Weights of a small CTC audio transcriber: 26041 training examples.
Rows from block 2 of a small CTC audio transcriber, named by matrix and row number. Rows with one number belong to one channel. Each number is 500 + 25 x the weight over its row's rms, rounded and kept within 0 to 999. All counts start at 0. Numbers have three digits each.
Before each channel's rows are labels from the 100 clips, of 14976, where the channel reaches its largest size: "responds to" is what is common among them. Only what is clearly more common there than usual is listed. The data: melodies that start on their tonic, played by one synthesised instrument.
# filt: filter width-3 conv, dilation 4 (model.blocks.2.filt.weight, 128x128x3, each kernel summed), inputs 0-127
# gate: gate width-3 conv, dilation 4 (model.blocks.2.gate.weight, 128x128x3, each kernel summed), inputs 0-127
# out: residual pointwise conv (model.blocks.2.out.weight, 128x128x1, transposed), outputs 0-127

responds to: organ-like; square lead
filt.49:488525509530534492502514505503546497526522495529431520510508491501467498513496489488477502539517494532488496503538494467507431495520506438521488496488484453489489495460459499487505516511492497490545466533506486521550540500504474511521514524465529476454503513489520499459481489506488469519509501505479512472518527564494492463465515554508552480512494482493501494534513534469466476519469
gate.49:528519523460470493476528562512515523522544526530560518467504486495538509496549479511507512506528498504508552497499495464480526502520492487518505489521511530485527555511500504486491501509491487472503551489529506519485508523500491486527516486542541512500480524498518505499520541487535534536535481541561511545499466517490491523481516486478501518528511445481553473491484462464518510496514
out.49:474508487507495496494512471512518506473480515465484528514496535482527526487499507540507468469493518518549486525472541542523532471486528514483482503493493514496488499530526503521481483513488479498479481472441512498498501476499504559522456493506482496506483511511485476618493492501496500510475521453475495508486516472526512512526468491508489567502508527539538510492528526548497552508495

responds to: organ-like
filt.55:519498494517514546489509532492484501545507483495497478500507536529505537531490543522498524463494514506503514527488533472514515562532518512516508519469498476474496482493547496488487519505522541470514501531576534521484509489518453530537550467481540479487514516498502525460490462549484511486495520519485503486477469476564501530447508472488507509481495457516500492468509497493518492520462
gate.55:519525496542518494508527496495486528528548493500537508488509537481537496530520476532522478524485470503519533492461543517493507537545498498504525480509543541486527510528500514525537517490496527518492547484454493492499479509507499526500485501478485488568501526495479502483515520534475514477456530548509548510569496495539487492518531502513506511529469476498453485483456473492493503521549
out.55:496568506502496491494534500453481440524520499496489495551500520463518502526532480516462485498522463488493531508520576463526489518519528502510498496481509497506446515513487532475510531499489501507525516494511518495510466545503505482522539468488485490517538474533486485468492528505524517509519584493484494515484497487536487493502535514504483531489478482487485484536498553483465539465506

responds to: the note G#; pace: fast
filt.8:513483468520513510476533492506462556514504497481531511507520522476527504534508507539530502481478529495547522522462511527494508541470532462535509503510541510506535508553535500538492526511492498484526533499473544525508516475501507531516487478484515465497476523527491481517549514520498533456477522507497515474537523517516511539480513461509518489547560500530510501472491470538550525493513
gate.8:488524479506519492514485540477496515559534499519529494494504491494499505507505473511475476498510469530527511511488511463468535536494501515516508472517494444473498498472451516495476503488543505471503556515530523523477578478513512510541500509534488493490480508513489523517507488526479493520532466543553543519524500531482490424491540514527488492494468527497470470517503455489496494536517
out.8:523493453490494516485484540513505500524542531499521498523506464488476459524499480517502500512446519485512495491523452507505504499525479533505515479521521549498515497451433491490546535480495491469499565517515511512511538534487486494488515492472489490491471511512515490501540516531435496518451496496557481473478517535466494436482511496514475449496505513499508454522501504478493478504502

responds to: harpsichord-like; clipping
filt.19:505464508524514466525511486502532494478541528513468492484505481547521475488532477514501483514511492508490490469454493501490483487513491529506554536485500509490508493494472520505548508485505488548521508484459464483533514563469495484479465540532490548499544467463497544521528513504454477491502515493469542496496493497508502550485506475474470503469424509507444505509511493514492496476528
gate.19:526486503513504520508507480501491502537482518474511456521508513513486508513520479505500519462474474511520515503430530500491546526492490489493514532495526449506470505528514534520446511546489504482524575491476500509488521495507506507505496481468494507495474504532454477522535479516495518471498514493444554467514494466513495523469507491490549476520522489519456511446445474526554509505512
out.19:504513497522476466478486501498519539498480509495555506466496482461510488478484458500489503507465466477478477502520470520502510482526458485468508474532519549519497506466516473508471492499503501462480530489484541517465509499560501488469497507505530533493431511476499482528496551487452480502486463510500544463503499512472482441526493508503530510535548484500534450483540510466507516497510

responds to: pace: medium
filt.105:459485494486507501465493460496465481440431466501521499503496521503492476491463503450497469496525508471482474508517491505528467479467493532489505490481482521525446475473491415512480480518460505534488487485488481486484482487509535489472479505516493502472528489507548472489479513457493459496522489479473456509476509501503473479476470494504475488469547497511543513471537502460486517482486
gate.105:509506449478495519493493492496450555484500483460492501497516538464496489521523515507534486461464514464554500490450504522466504525477501501501477465460537539499493514501514514540503506509516501502505538519482529502468520438533481527483464486544484482512484512482460475513554488526473504460479496494471519486550508511511521481482502459505495482515533497529521471478481462474535520521528
out.105:477498503524512495440465508493483508507485484496449502529458503490479460475531500501500498519482496465456489464518479518525481508506472498473504487476464454494536489490484480513516481459502486529445474492481494439505492520469486503509546515484470501493500491459498509435521515469511471486494470504518502496500478495473525499514512517556538438502443497511484498549474507492476443488486

responds to: bell-like
filt.28:475474498482564480497495502498480486494498503493486477478493497473451504496540473523501488505466481506493565499495502497476531537547478480494514470480498478488466480476485462489511514476504520468488529534526501476476512522493515487490490488527496496496485486478504518476483474508507472460480481510511519511529426510512505519394503484481510531482515482474446512499512523483474429467517
gate.28:480483490502484500506524467497512494515504490463509442528503491435494522498473501452503505507481471535509547505457485489501512493513507507507502516418504558508506557540523540493473493507507479472509480475515527521524517493452474510522493498506506480502513521501505464504483488487474489482492501532501551462488462511509499466488532495460509499522516511483549565495439480458508494512496
out.28:489531502498461495495469477502503491508506526551466547510527495493476537471503506469533515499428512503498451478510521494489530532496477484436509482531501433479530478509536498471482521485493487497513474504511518489506480516524493480511511490467481511476495529483489491533467505483539489513497489520519544489484517468476484458567516493533464487469508503513523531545534518505480497558489

responds to: harpsichord-like; clipping; mains hum
filt.37:509548521505496528535462490512480481499542504529492482519513510503504471501504557477496504482463483497505533484506512509495495481483473524484506479518508515417497480548577549507502499480522496513531492439512499502527505483526496504461485509526476425475489553508485504492487493538542514519492489513500533474501535522496485521528483491456488467498482517509491525502466498480549513525484
gate.37:508488461503490509542529504505482547544527502499514517516511543493516520522505493535524484465480513516535502517486515508496534539502527472521506478502558482505534508500482537506458528508512498486518520499474492536495519503493529524528510460477506516555454504524475479518541470499483533489533504501490535485517514475505536465514524435540498515548530532524520497450466477552515508485518
out.37:525494483493511505462537512477493487488499490498476504528478513520486513503543489513501493518462522458511496513470484475528450493479515524508499467456473465504496478514484516489526503515496477480523473508510500459567501451483539507470558509523521506502547515495442452531512472489534470480486541521480488496525497475477528521509521443458526496472460513514475514534485488472452473499487

responds to: square lead
filt.59:503506485542501515496506480495492492471503459483492476510508477520541510523511495508510501491503506512498526479473530494509494494518509495518509504506494485487466486468511498531529499512501521500479518484512475493486527455524440503502505508460502494491499495514484508468518481537492513489507537481494423524547457509512507494458486497440541465444500402528481475478440486432501483484518
gate.59:495465489526493505489510521488473523540496539520504457508497509522535543513518511516497521458490484513525509515450570479482532512516527515526523516495505457511543512514519506498502509480519503499491526507488504520522536479515459488538491495521512486531497527502474494534522507504457538484526513545510486487493457525536488530462570461479503535491462520495448475513482472536546483480532
out.59:534492501505509497541503541456489495511553474501546469453510503538508494536475519498477507485515446488471502512478475459449520528498479494479492496527509558481499496523509517514521472491529487483495550527507492513471516467555513490487472491526510509566527535501511502478524489520501532504493498550493519499549515519507486526496519482489501531483488452453507439486488469508524506500510

responds to: pace: fast; the note B; the note D
filt.56:545469432472481540499517504490507523532524491486539461522504514488535531514512506526508494469481482491532500515442528488478527536494530490518526500473530509485520499513493529504509499517515478465498556533489508527503524503496508516530504462482499488525465496539480453500518491501436541480463541505513464491540521505517492491518542440500526503489492479506506508443509470506512497530527
gate.56:486494504492474488514510505522497535533522521512513500481496506498502514481486545516477509510532482510484515500495490528508532504528489418519430491526523459542511564498517520495485523525493548539521533473501543513524521502509489474524509491529527477507474510527492435514523542492503473536530526482471528480498505480495468499490524481508497489538534519516443502506491484543531517477547
out.56:458519510492474517528514468516525521497520455487504481493495471482518459455490521481499486485483479486491531464501513511525526476512520412493419526527479492532562533487521535499467490491476511544511485461491538524490522530485501513480544492498530486495485437483493466491531541509537486508491508503500494480508507476465519518503488481503487488525481506527508487475469545501521515481507

responds to: thin (high-pass); harpsichord-like; plucked string-like
filt.58:526480487504468517515514528521479542502474510479490509532510566517532491512491502494509444455505518446523494520491510514515474467453522515529465460528516502503522474550480487517495525532459465523509493489484512536505507485543472527523518479525502517502513493532472443482549480511498497492461514457486469502525530437518488545511489517469489478494486521524500525474490491517500534490483
gate.58:514513437534533497496532502512447548526491492478522497504538514496530511532550488532523504484469509452536533523474535517505483500507523506537505453502554510494515545502496510522463517532488478472514547527509539528494507455499493513531511493489507464512501490531473493538507510523475513467498545512489516505547472499524512491457520519508527480508514494519486467449484481482513508519536
out.58:517511490496520535503541536496480562556525484520512489489521492482512486535520466513517484524473471487455515532525476477539512547514508494526475488484520463488567510487491447489500508543492510472486500514517548548475480517471501466560527470467521482522456535526481504470475480529484523535486491503531511494455522478486509475491534493490511486518500517464499529486503503490506489490500

responds to: marimba-like
filt.22:523497486459530511469483489500476473478472489502528487487484472487511514504517486498496491547466515511488450498494522488542457501496488510485537501429505464494520479537502492490523473508500504478510469516518481499532476496465530487495540533483479525534517480523477472509452509469564533470489511502527439530442523549491490505467490531483456512500501499475498478550514481506469490514471
gate.22:464499459506518485494537512532479542526519546511507525498520541472513508532509455506530476507498484458537522537493528523487487539492524457528521493451530521520510530533497489504519521484500504522494527517465536514477500492476534526512457480495493529536479498505480514479519481514496513452489483486463540519561463526501545493451513522508525496531515479507491479468525474530512489524538
out.22:496481553520483478475519496479494516517497482512524463470521489512548503523500529462482521517534482507469502488470490502502533487563480497533476511495494478522472552484499444533516517529520503524482508488516537522481550473523487480546515506531524482507479519521504477549525526510511493498516485531527502466571487513537473486477498453482532496485475461497495434493484480490530500493505

responds to: the note A#; oboe-like
filt.119:480483495529491485532532525507492542491511521463547486539518536498550506513513508485517442477514504532532493507453530500494513505511520540525486494502520462552472550472502475496493533517466484500511541446473491512503485510508512507506510480552516447549489515497463518537546507498440515516526520502485523501500497540541510462491517450496505502512473532497514491489486476488513493492503
gate.119:537482481488507503536514498540498518481506520458481480480516534574517476486546456514509472492522526508512510497464507493506487507494495578509547451471514500522514487526454501497498506522507490498520537521501448485510477515525490500511517500579529518522532537516452471501497476503466487490475528476507482537524489510499484511489519488458502471459473496503492477473455473490488486517492
out.119:553524486502518503488476547503503477445501484497452494492508505552474485508518493513495517479481485487514516526510521460502455530497478537496545498471501500493494482527495477500525487494503487507523462532533477487561520530475511468539465524512502536519551527548495496468500478468508538506489515476492439541526512492505498526510507531499502478435512497459523474484512526517487474545503

responds to: pace: fast; clipping
filt.4:490577501449496545488498489486495467546530513545503465478494492510506554509456530524478523515479486538490529528507500465511482512434543511493526528525488487516510470521515489481496501525509519493529483472533476510535518491528539496525510477518508469498522448523534511471461488494462525498528510479523479493477461506493507488506519540480485522519497480495481534502489518517470454465511
gate.4:528505490524519508499503519465510478548495531533490478498493479520537554518512520517466516514503469511488482479473568474504466523495503520499544517478491458508537526474530539461496497515515520500550508474524515510567496486507533483523543531497505507502533508502494516516504531513500512506530585538513502496483499513527472510504553495514462501464464501491498498509501434497499496494484
out.4:493484537540522466545497520527493519497472494510525498428515480521497519488519491481487518549508484505492498502548513520484499475519507487508516499492488480508459531508498498561463469470501516496461502501496483522471504527497499476507424465521470504506498512439501512490519474459501476511518462520502477490539502493568541523498504495501553493494454495473487449464487531515519502495522

responds to: harpsichord-like
filt.44:521471478528473515495507483507464481489503499479487527545517524497484504542496432520523490485444501503525485489497521527485483484413499498487458470508521459503521500484460522524505522507484456465535489434483474513537493462500485505500514457493476512518437496507483534537490524537471513475483508489533511469514510509513521488516492491518508497506488518534511515490532499462467529458503
gate.44:503540504529485548539537507532483569510562510486516495501534542494541503521488530486537505492487526476547547533485522505527548506534526477530500508519521495491481519531520531514488535531498504491506522507493517525467498488509476543518517502515538494514452517514455500504524494520505503498491509524452569487538511510536514487497497467499503504526489489517478473511484488505544504539521
out.44:505540506515497540477498516525510537477517481487479482545507541485503480498535532496510513473480536492531525533506519532510527485555532512535499506453509479503500493498535496503531528497490485490542471492486520523548519562471493495528515505535461486531505518521474484494505499510509508542519516513532502493536515526490498520522502491479544529522426520538483488525485540515525474567484

responds to: square lead; thin (high-pass); tonic: A; harpsichord-like
filt.92:452503537488531493512478504500537488495471457561511529474484518472525544478451513475485520484562502520470508518528499473517542534503504477500511555506460463518474511506509499470543503472478520537457484501492520490468493459514518452515513525503509484462528547487515530470484499467478493527539475497507484495490512525500509505522491516534500516531520497490519458540516521544507491494507
gate.92:526495437519523530508554501506477538535531514489520491517525529481525539531496484515530480488478529490538507541492519510532491516502554512551524465460554493504544520506527496519532519535512512463540502499525510542517518491500537534543533478500531477526469500528468491481504474540504533479499533496512481486513484540549528490474524487482500504497536507518504496478487499485516502519514
out.92:503483500461507461494506533487534519506528493469500475473473459519459470466542508504474523507544470527486536484494445460466502525515467510469507516461477551471491515460493527478519468489538535455491508504531507463481510537490487488463506453517498500456516460477512498458502500464505491530479462494515470485484506524489550525479515486470481514468489482480522492509504506517495459493482

responds to: staccato; trumpet-like
filt.108:499445540475486490521510538498523502496512495531514473453487474551512505455509508505477500460544495460478542502497484471489512519542498571505527503494477509481499516484532493469540500477518556495474503490535481476488498544478489464487476515529517479475554506486518476489515487488463483548540497522516495488486475483519484494471504467470474537455481495454505466489473483504505477499504
gate.108:512495473475478519521525517518457566510513493505526508526532515501557529530516510541525490458491536475538540532498524505492499536505537506537492506520535564501509522502519506501532528522516545464498536483536485521479531485508459515531494452537536482502512510525479494522517480505514528507515525497524499495549508547533533476494515491478509507510536518518549514463490484498513517504519
out.108:448516503540513473488514495460449489506483470498452496535462465500458495483515486481484507520472462489464513457527495499500453499490482485490496491483489443506517480499491509509482501441504509506476463488525487456520500538453507474472524485476473498485506451465494507438488521461523471492519488481489470500504499480478547498497532506514558464497490505501481493520456536482479481482477

responds to: staccato; clipping
filt.10:529549512523550509476488493477546480532550518507493463485469488519497542498530553539487522528525473486501491498475522489475490544499495492465502529466494480518509534441506524505520476486547517523482522517507539476498549546507531499486534531497489504519505488472519495532504477511514503485494521545499481485516474502497516517476535555508497548506478442506471469485494496508477485501536
gate.10:477515479488493502536509522510468547529528524497510499499502534502538500517490546504510517441499495478534502521473512510473531517502520535527459451511525522470498511523502511505472514504496528452513548528496532528478554441508502505494482442504509497495485521530488473520531502492443505507482520521494496515517536494499490504500516464532495462524512555520518498470478462509551526551507
out.10:517466484459489521511503463552508529473495504500482500518521521490464506478512477539495467478514571495511444514470476505514464459481525500503471503514519488483478507513495496493483497539501463505521453521486489499514449526468484531519480468518526463486489470491502510516508509511479479532498487425522474495444497512504475517517499475502474517457494560510501555492514511504444482485490

responds to: organ-like; tonic: G#
filt.93:491507478472466535490493510543537514500541472478547491518501496486509482503479437479505471519462501511492470486483494502492493470524484474501501490504510495461477544447462527502529489491497473430507514503555583500505556504510483511491513480485471489475474483484506474517494495502478507533499498447508465494503524554477496446493488501502529465509504495538493503510494521486461521524514
gate.93:538498532487442500486507557513493509524483506520496504506500506482506522506498479555503501504511504510486503489477499488513501521553486381502454548502517486457529547510522485477505502513507518502488554503505490513453499505506521500512528490504520510498483526490482498457535488499499490508496528512516509505498486479514485571508513452471527498516521440527519506493529455492527529494511
out.93:470477538532509520527520485481465489494487479527495502510479496510528548479499517510499514462548486505506511515487544493482479501483532522522483511484503445492512467578537499505482466476510494499440482511506493471453468459514518518507465493500501538513514501519475485493452503457540514485531539522487523527515419451470509549500509506487523495472507506519516493526516489499498508509483

responds to: the note F#; bell-like; thin (high-pass); tonic: F#
filt.31:503477495514472497505512466522433502504436538494498547529530499477497510527523464504516498491463532530517478508543496516518475448448517532496492476543541477498514447512473480508498522526455488452512498506492471508489484507478486518504524455511504502518457489530473508527480487489504519499476491456473551509463461476488505504506483525504479497505542540517468509521501520481521497484458
gate.31:511531464527533522540537515507489540541548532496514511513539533492516519537493522534518514501463511473551528524474521506499499520499528512530483473511533516504531486518495533527486523529525511498559518510498501528533497474511513537520505499491520460506471513514478444529520493532484519491500540533464562467522490543525533491496520489532505501536525505514457479500487477484528493515524
out.31:553503504492521519530519545524513490498525494499546505469567474487507526509504525522518502510528490507513485524556492491484504529524515472514503508580518562533543472483505485488511507499500489520531498540552467518520501498543515500550505500459553512524495513493511470470474480545492500521513505522515525477487513518508500486499496457489472488471510504450537489517518488524519526496473

responds to: tonic: A#
filt.91:545523553484523514502465454480517455519513536528484474506446470500507493492479564505485535495530464510458521456494499495493522504520453466450534522500493509524517474479540549489496474464528528538527528488492481487524506510491519481466497532464475488534487507494521494509496506509560503533542505536538530487494501516478476468502499497505480507502494496496503465518465481529510504480488
gate.91:484461464513531513512526505530477540533525498476512530501529546481515517553510525543535469507497508483550513500460557518505489541479519527527526507500533487488508501505461498500539523511483508515493512506518496514477527453525497523516489468502513520525523532505453496524548488520473507465481540508492514514524495534577526517491526473523512465499503472517481474485469469544498489504509
out.91:511467500505501517467480497492516495468466473497505509467494511484505520521495458492503487500493497493483494536492496501474523497465481510468492457449520534500436500528510497534440498517513465491442513495464479510433515466528441482487439499513501493492454526507493506525502495492431530476498454522516503506528489502521506503488483499496513537539534450518504509452501482487513498505530

responds to: bell-like
filt.5:496482491506528526509508517521532513494504531486506495483497512495514482502543455514516498502518510496508480507502481493468467502547498491511522448511506552537504496567511510502514500492499506472500517558487465484479446484514518478472460498471514512522539503465468516508471525494478525481523513497471523584506490517484520620478520521490517505496515535501506514503510479488503490522488
gate.5:503568499501539514487508512485435519531498514517508501516488510452521481512458504537506530440506489496511539510507486508498527514524498466507467438488516527516525480531546507501459512481525503469496496543502510498483549507500486507506511472512517437503451556504557469464496506512534528494489483517546515507505505497496496492491525497506492518544513481525509496467488484512553520502481
out.5:498506486480481490482459498498507499496486480487518528479523523524544523515507498499512511462521531453516478504486536532495514490479518476506504491489483468491456497438440463522516481522496459526471517448428475485466527454506497531515473512489489498460486509507475497524535520506461508482486497507470510466513479488550521517494471438514496530472460474525481467502515515477478486523533

responds to: the note F#; trumpet-like
filt.13:520500515519462493491510464490506496520488531493506501500505494483524492507497518494483496518506495498500504502544500460507460499549507554511533482486506519539506483510478528516478499485460476530495512580511497508512501524477518495536514501478517411507483506516530426515509504479546508502499502524465528444504475472522467505469504549534471476528524494514466470477502485450461485507478
gate.13:492543478477467505453505465493476531502522476494537474485515509525527505504497516504496467485462496485512501534487537496491465488482526498513457491490488446457509536500490490539477497531510452510512517525447522503513536489509473503523469500508500455493487513522522467535492487504512490461533512511545472426531503545522491464505516458512506535493491485504448494463476489445485504502519
out.13:545503479498521512481477455478471522493508495461554498483514505526493494489442482508518472522524512496502473533508487521473509509487502473522520459510527498535500505459471444525507509503508517484502515446493509501485497485553496534510493521574493536504480554501460506535476466519513475475483472528523499487512522559513471490490490503483523549529528518491489519493482520503502544494553

responds to: harpsichord-like
filt.73:532495499525485490479480516496523480501486488462487498497504472497452476473528479528487502485505502491496456482513493517478540470481479538472489478532490529577494523508457498522498496489493513480510514513469488487526480490489490484438492542461476572474519489484442548509444520526452471501491500474506513505499489494503494550544498532502502527471465507508473515503531529497492523543527
gate.73:499535487496527510497518502497476560543521529513519495501515523481509534535492525521526487475466498490549511525461538493492510535487530463517482512499514483481519536518520534521448510504517476487508511531445547517504523457501517523527478488516510426498453527511469482523510494515506515471487513537512555486503499530531530491512540481526494530531513508499491522463498479520517496531551
out.73:492499525504498470520537501532524520510514476506470474496497514540497485497566529501453517513475494492444535495487472478499493514495476526495507485459490496437495480515511557488486513511522479508488468440499514488501516550452470489509540475493504487505538474468509516448519483509516490508514479490485505479500481467488530553510515491522549474495463521497460501481467487514495428507487

responds to: the note G#; tonic: G#
filt.66:483524494546447502540454510476454456511489482517490482496478493488456527475540568475472501523466464519462530472502493454491508518453483524477459496528504478526499490489540489472492514465505531494484462522528474503473513498495503479469490490540470522483507516478486499457475441505518523536522477503508506525479515516513474480523492493466501521472482525473540480518470510520502499482497
gate.66:508478463518494510516529503486460507548485531511524488542509493483509552530501487520493477498483472514523499520452538500502492506463525495519494484464537455496536552523479542497494517553504507502520523484512513545505515459496503501544514489524502470549495530562456536511506505506478521499530552522528533521499490526519490490500547492511537491504490524505515494486477432497508501509529
out.66:530483510518539492470477510525487525481439516509529541459519516507518494534497510479495501568493471495522459489499499527509510481482491514484531479476524531484478466528493468553505498493490494484472494502461481518472510432538487496514478512489468494526521523483536522547505480490477526473486478521482534508550500491539496492478491530547530487502519430499526467508518466516503506512473

responds to: clipping
filt.106:488500520447514486529482507493493521515516529539497516486490511579547499511496514478476516440516474486492509484490552504494542502512488544502471496534494454423486495522547518489478499498500492493467543523463535510449537478527496488500480470505476491508476559516487492518502493486525500541510504496498476498491539469478470504545489492505489491501500518485526507501507464529549520522503
gate.106:528491480512459513525538479472489521514510491503529485530510531515573540526464497517514513462496512509524486517485509488503519517490542494529464508522529502520554490536502544485473518513505517482525516510501497534537524482492546514530491472512519491542484516525510504519520463505513532501523541514491486441475542501524500510558531471547506512530503542503520499511502452546534504517514
out.106:467547545508488443456539526488465458504500501495479555517497517482488522510587500501484513525469497518475547471505521479491520494505468521492495503501496445514492521501495518478520560483476500517525498472517486472520497525479506480544550482508521497488521485469505491500494525515510484499524535518496538483489468487507490499490481495514448477493475491503431498529497525460489510490537

responds to: square lead
filt.42:489503471482487474465519509500474508502480525486494497502524502446488493513465464484505487527435495520507530497502504529508483490485507486518497472427523497463506525504513482513506507528464496437532454469492522510540551516461524512521528498493484467504424496507513515487514505509467497466460516507498496496514495482516491427464497479485501458516539491495475547489497504502513489475450
gate.42:513511504512453512488506490474437526530492525497512484511501510497518524517470521506507538480481478518525554505492520508505502518498521472514455522501527451544524540486518507506494514503501522462509508529495539512510581485522481511538507497553497543512450523501469501504477497528527523500517541509524513538498495494486500489488536552452523505515519523492533487477481478433538517513518
out.42:500514501485467525520537492485467514509500492524537483468533476464518508498537503495515520497485467521496552517534511489511519528484534480506504526542500502565522498515548498524468505487480493500465511539510549542450538480510507456548500459519534539530470477499490488478490493539529524511511510516465507523517470503495513516491524544492484521522506487447494480476522505457555511518497

responds to: the note F#; organ-like; tonic: F#
filt.79:504511485512518494520471464510499499493493456480482492470487486543522489478490397500497497477523500529482488505502478509521513494465483514476545485495474500409496575506518516513515476495510536470505498501476495484500510499517487485510500492507504507506537526529520587520517518462488495496456498457495468527494511539488487554499481485488510489485527537534519487512497496490496511474489
gate.79:502458479505509502450485506541509520511526535518532464481516501494541505527519550485516514516451512495513548508469499487515545493538491470503528530471508522516477536493538481496515500477511493473499522496460515507468486479494509514519520522474490483498476538520449497524529521485504522477485516577519515467500448515543510464482499440489470516488476505489456514493507463486533469526501
out.79:452498505497509536551519434515517501494528471526491489518496478488525463509503560462502491490469488490516535479490544515492510489503534469532437510506541461514492461503531504520483511506491507529502468506481482557469529466482527506486512478474502511510499496551507420524512478483515540505494524494479499481522494475436525490496494511489512483514508487513487497520474511529504524547484

responds to: marimba-like
filt.98:497546497465519507496502491472523483507534514525515472482485470532529518489463526514471503535537474500466512486493524458533490523522491497496546543499482494494485520447498491469554479526527544498511519505561497506492507498516529491508544506477504485480502501522466484477492476503483497529476549517540460503468505543515449462483506495461473500468509427463512496501513485495481475498529
gate.98:532477437488506537531546514508491567513561511497538505495519504497522504511523524537529469496515517496538474543492516510515524515472534470527475511496509489454508545493514501522486505519535507501479522491479496522447503490516524525515502444486532521514480491506507504497547490509484529484509505506521497516515467545529542469425522492524492532502482491495521482473489491524532497514538
out.98:540502554491500452475547501480527502499476514501510507439510482482515490477502492502485538540529452476459490508482494474515500486471470521508467466486467509493507475511524470509492491538500521487498481495550468496506456471514431511518522492514545542520483506481494489527479552515471474484489497510475541483521474457538508516506485485506488523497502466451495484479495494473557507490468

responds to: clipping; white noise
filt.16:502471497504514499434448476483526440486480515501498485499452485457488461498512494506504514519506466492480498462479496521491495504517454474463529517477483512542485533503504470543537478471485508496476522516465522455474506480477509497445494520511454508517476522481521547519502528495533493485508488513506510529525463537481484517428493516496529516515495491522446465514486483499512485521533
gate.16:516509476530483515556556496514460559531526499486526510539533530496542521540506511538536496483506522506559516522495524524491524498483538517543501498532533487505526527512512538525493532525512502505529533488520512523501537486512514533549514490486530511518468517523458498507555502506492517509511533505484509487536505506528536510501530480524522499516534529545491518462486494497531522502539
out.16:471508489476501476473485482452503462486458478472479517481456477513456489467471494493490524518510494478489511463478463487492469507466470503461475505491455540511483503519492507506522447461506520485479496510522492423480504448495485508457510527493490488464524473461513482468507514463526458441475506513507490506493472508490503467500504482529471489478531436514515514507494463501474479480491

responds to: pace: fast; the note A#; bell-like
filt.80:488456486542562482475492510498473481528470500483500527504516506458452514524505511523497481531457497478493531495519519487508477525529489513480509464467500504547493508553464466511515500488448530514488485488499471478492482445469525504504510540495499456495511526487524502476487494521470483445513483517471524503500435516525480507470479508469477485489490444497452505510519488481489482472451
gate.80:482460483473450504497507495489497507539498522482506467527521498486495511519503494479499468497432480526525514490437511502465494501427510509507515477467521460500522498499524528483516509493490489515515508505466502515495507455498483511510505471463491531500533504534462495508538496487489516426497517508548497501526498497481503555439514462496503451517512475522491548484456448478515500508508
out.80:488511483502514492496469468522507491504503451495502506482505518476494488455512478452514514499492488526506529498543498527484552474499494488479470451492507483480501512491496503448434564455459509498529460518550530499529506538511485537515507498533488485518510479501506512479489534476485461528503481511518546501487526510457450482524462522559493492502487499501494472510485544522505494523448

responds to: the note A#; organ-like
filt.43:477533528437464474489478493498558472487499502526495463477486449550490486448479500461446504506538491536449491489514480462496494502511478543494505534487470506493461494475491457469540480487512508507495483466504490486517479511512505456481493515516504469470542500481502489509466489488473469535478491495521468491484519506467457512496490525477466481457505494472498501515481510541475465532491
gate.43:494510469504546508501514511505455527535520538488517508526516522485531489530505506514506495466459511468519485513486537530518533485470515529515522474484530449520482523555523515532495511518491496489525535522455533524510498490514525520523509495470502418507495518539480461532520503503426509488466522504492519494508538527508498513503513500533481500534507528514468467506466475548537529508502
out.43:493478539511528455518530521468473510497490513487500520474503496526467480473532474472485511503531480480505474502489482509452453499473492494510513471516485498484430497531499504536493478518519469481483472464540467512476507501472461481491479456493506538502513491486505556510515494465561521486483470493507480464538483478509564524492503505512547500454483477489509457469509514448497489515473

responds to: the note F#; organ-like
filt.81:473472473500530478486523441514413551511510470485511519524530546471510500528482516489534471484494512500545514515485494537470508489474526471532486488502538476506474497476495483540478531513493493496492511481499488547467527477501507514510453460485495515480471505527458510510524461492506512477498490499481500489550532525516527493500493470491526447510535523516540514458468488478527521498514
gate.81:463473466484504489492517496474482528542541495483497489490485520544524511490489508532476469457550464491504484519465534500464541520450514462522491497478471459499535521513523529495492491494526518478531538478474511512551507486539494485523485488504528528499480521506503483497504499506481480511508528500482486506497508509509472456477565519537489521475452501493465429460511458481513477474520
out.81:479518491542497493519522512486494507505512486491518503473502497508520475503527521487506529514499477459502530499509527557496525507486501481525499497511503509514514491513528495566524515466485526507470538502502483534486502519493513494492506483508489529523494483494526499474531508491503526459497514521494497462572485516472542484486482497564544497530497472489485373515485535478556507507523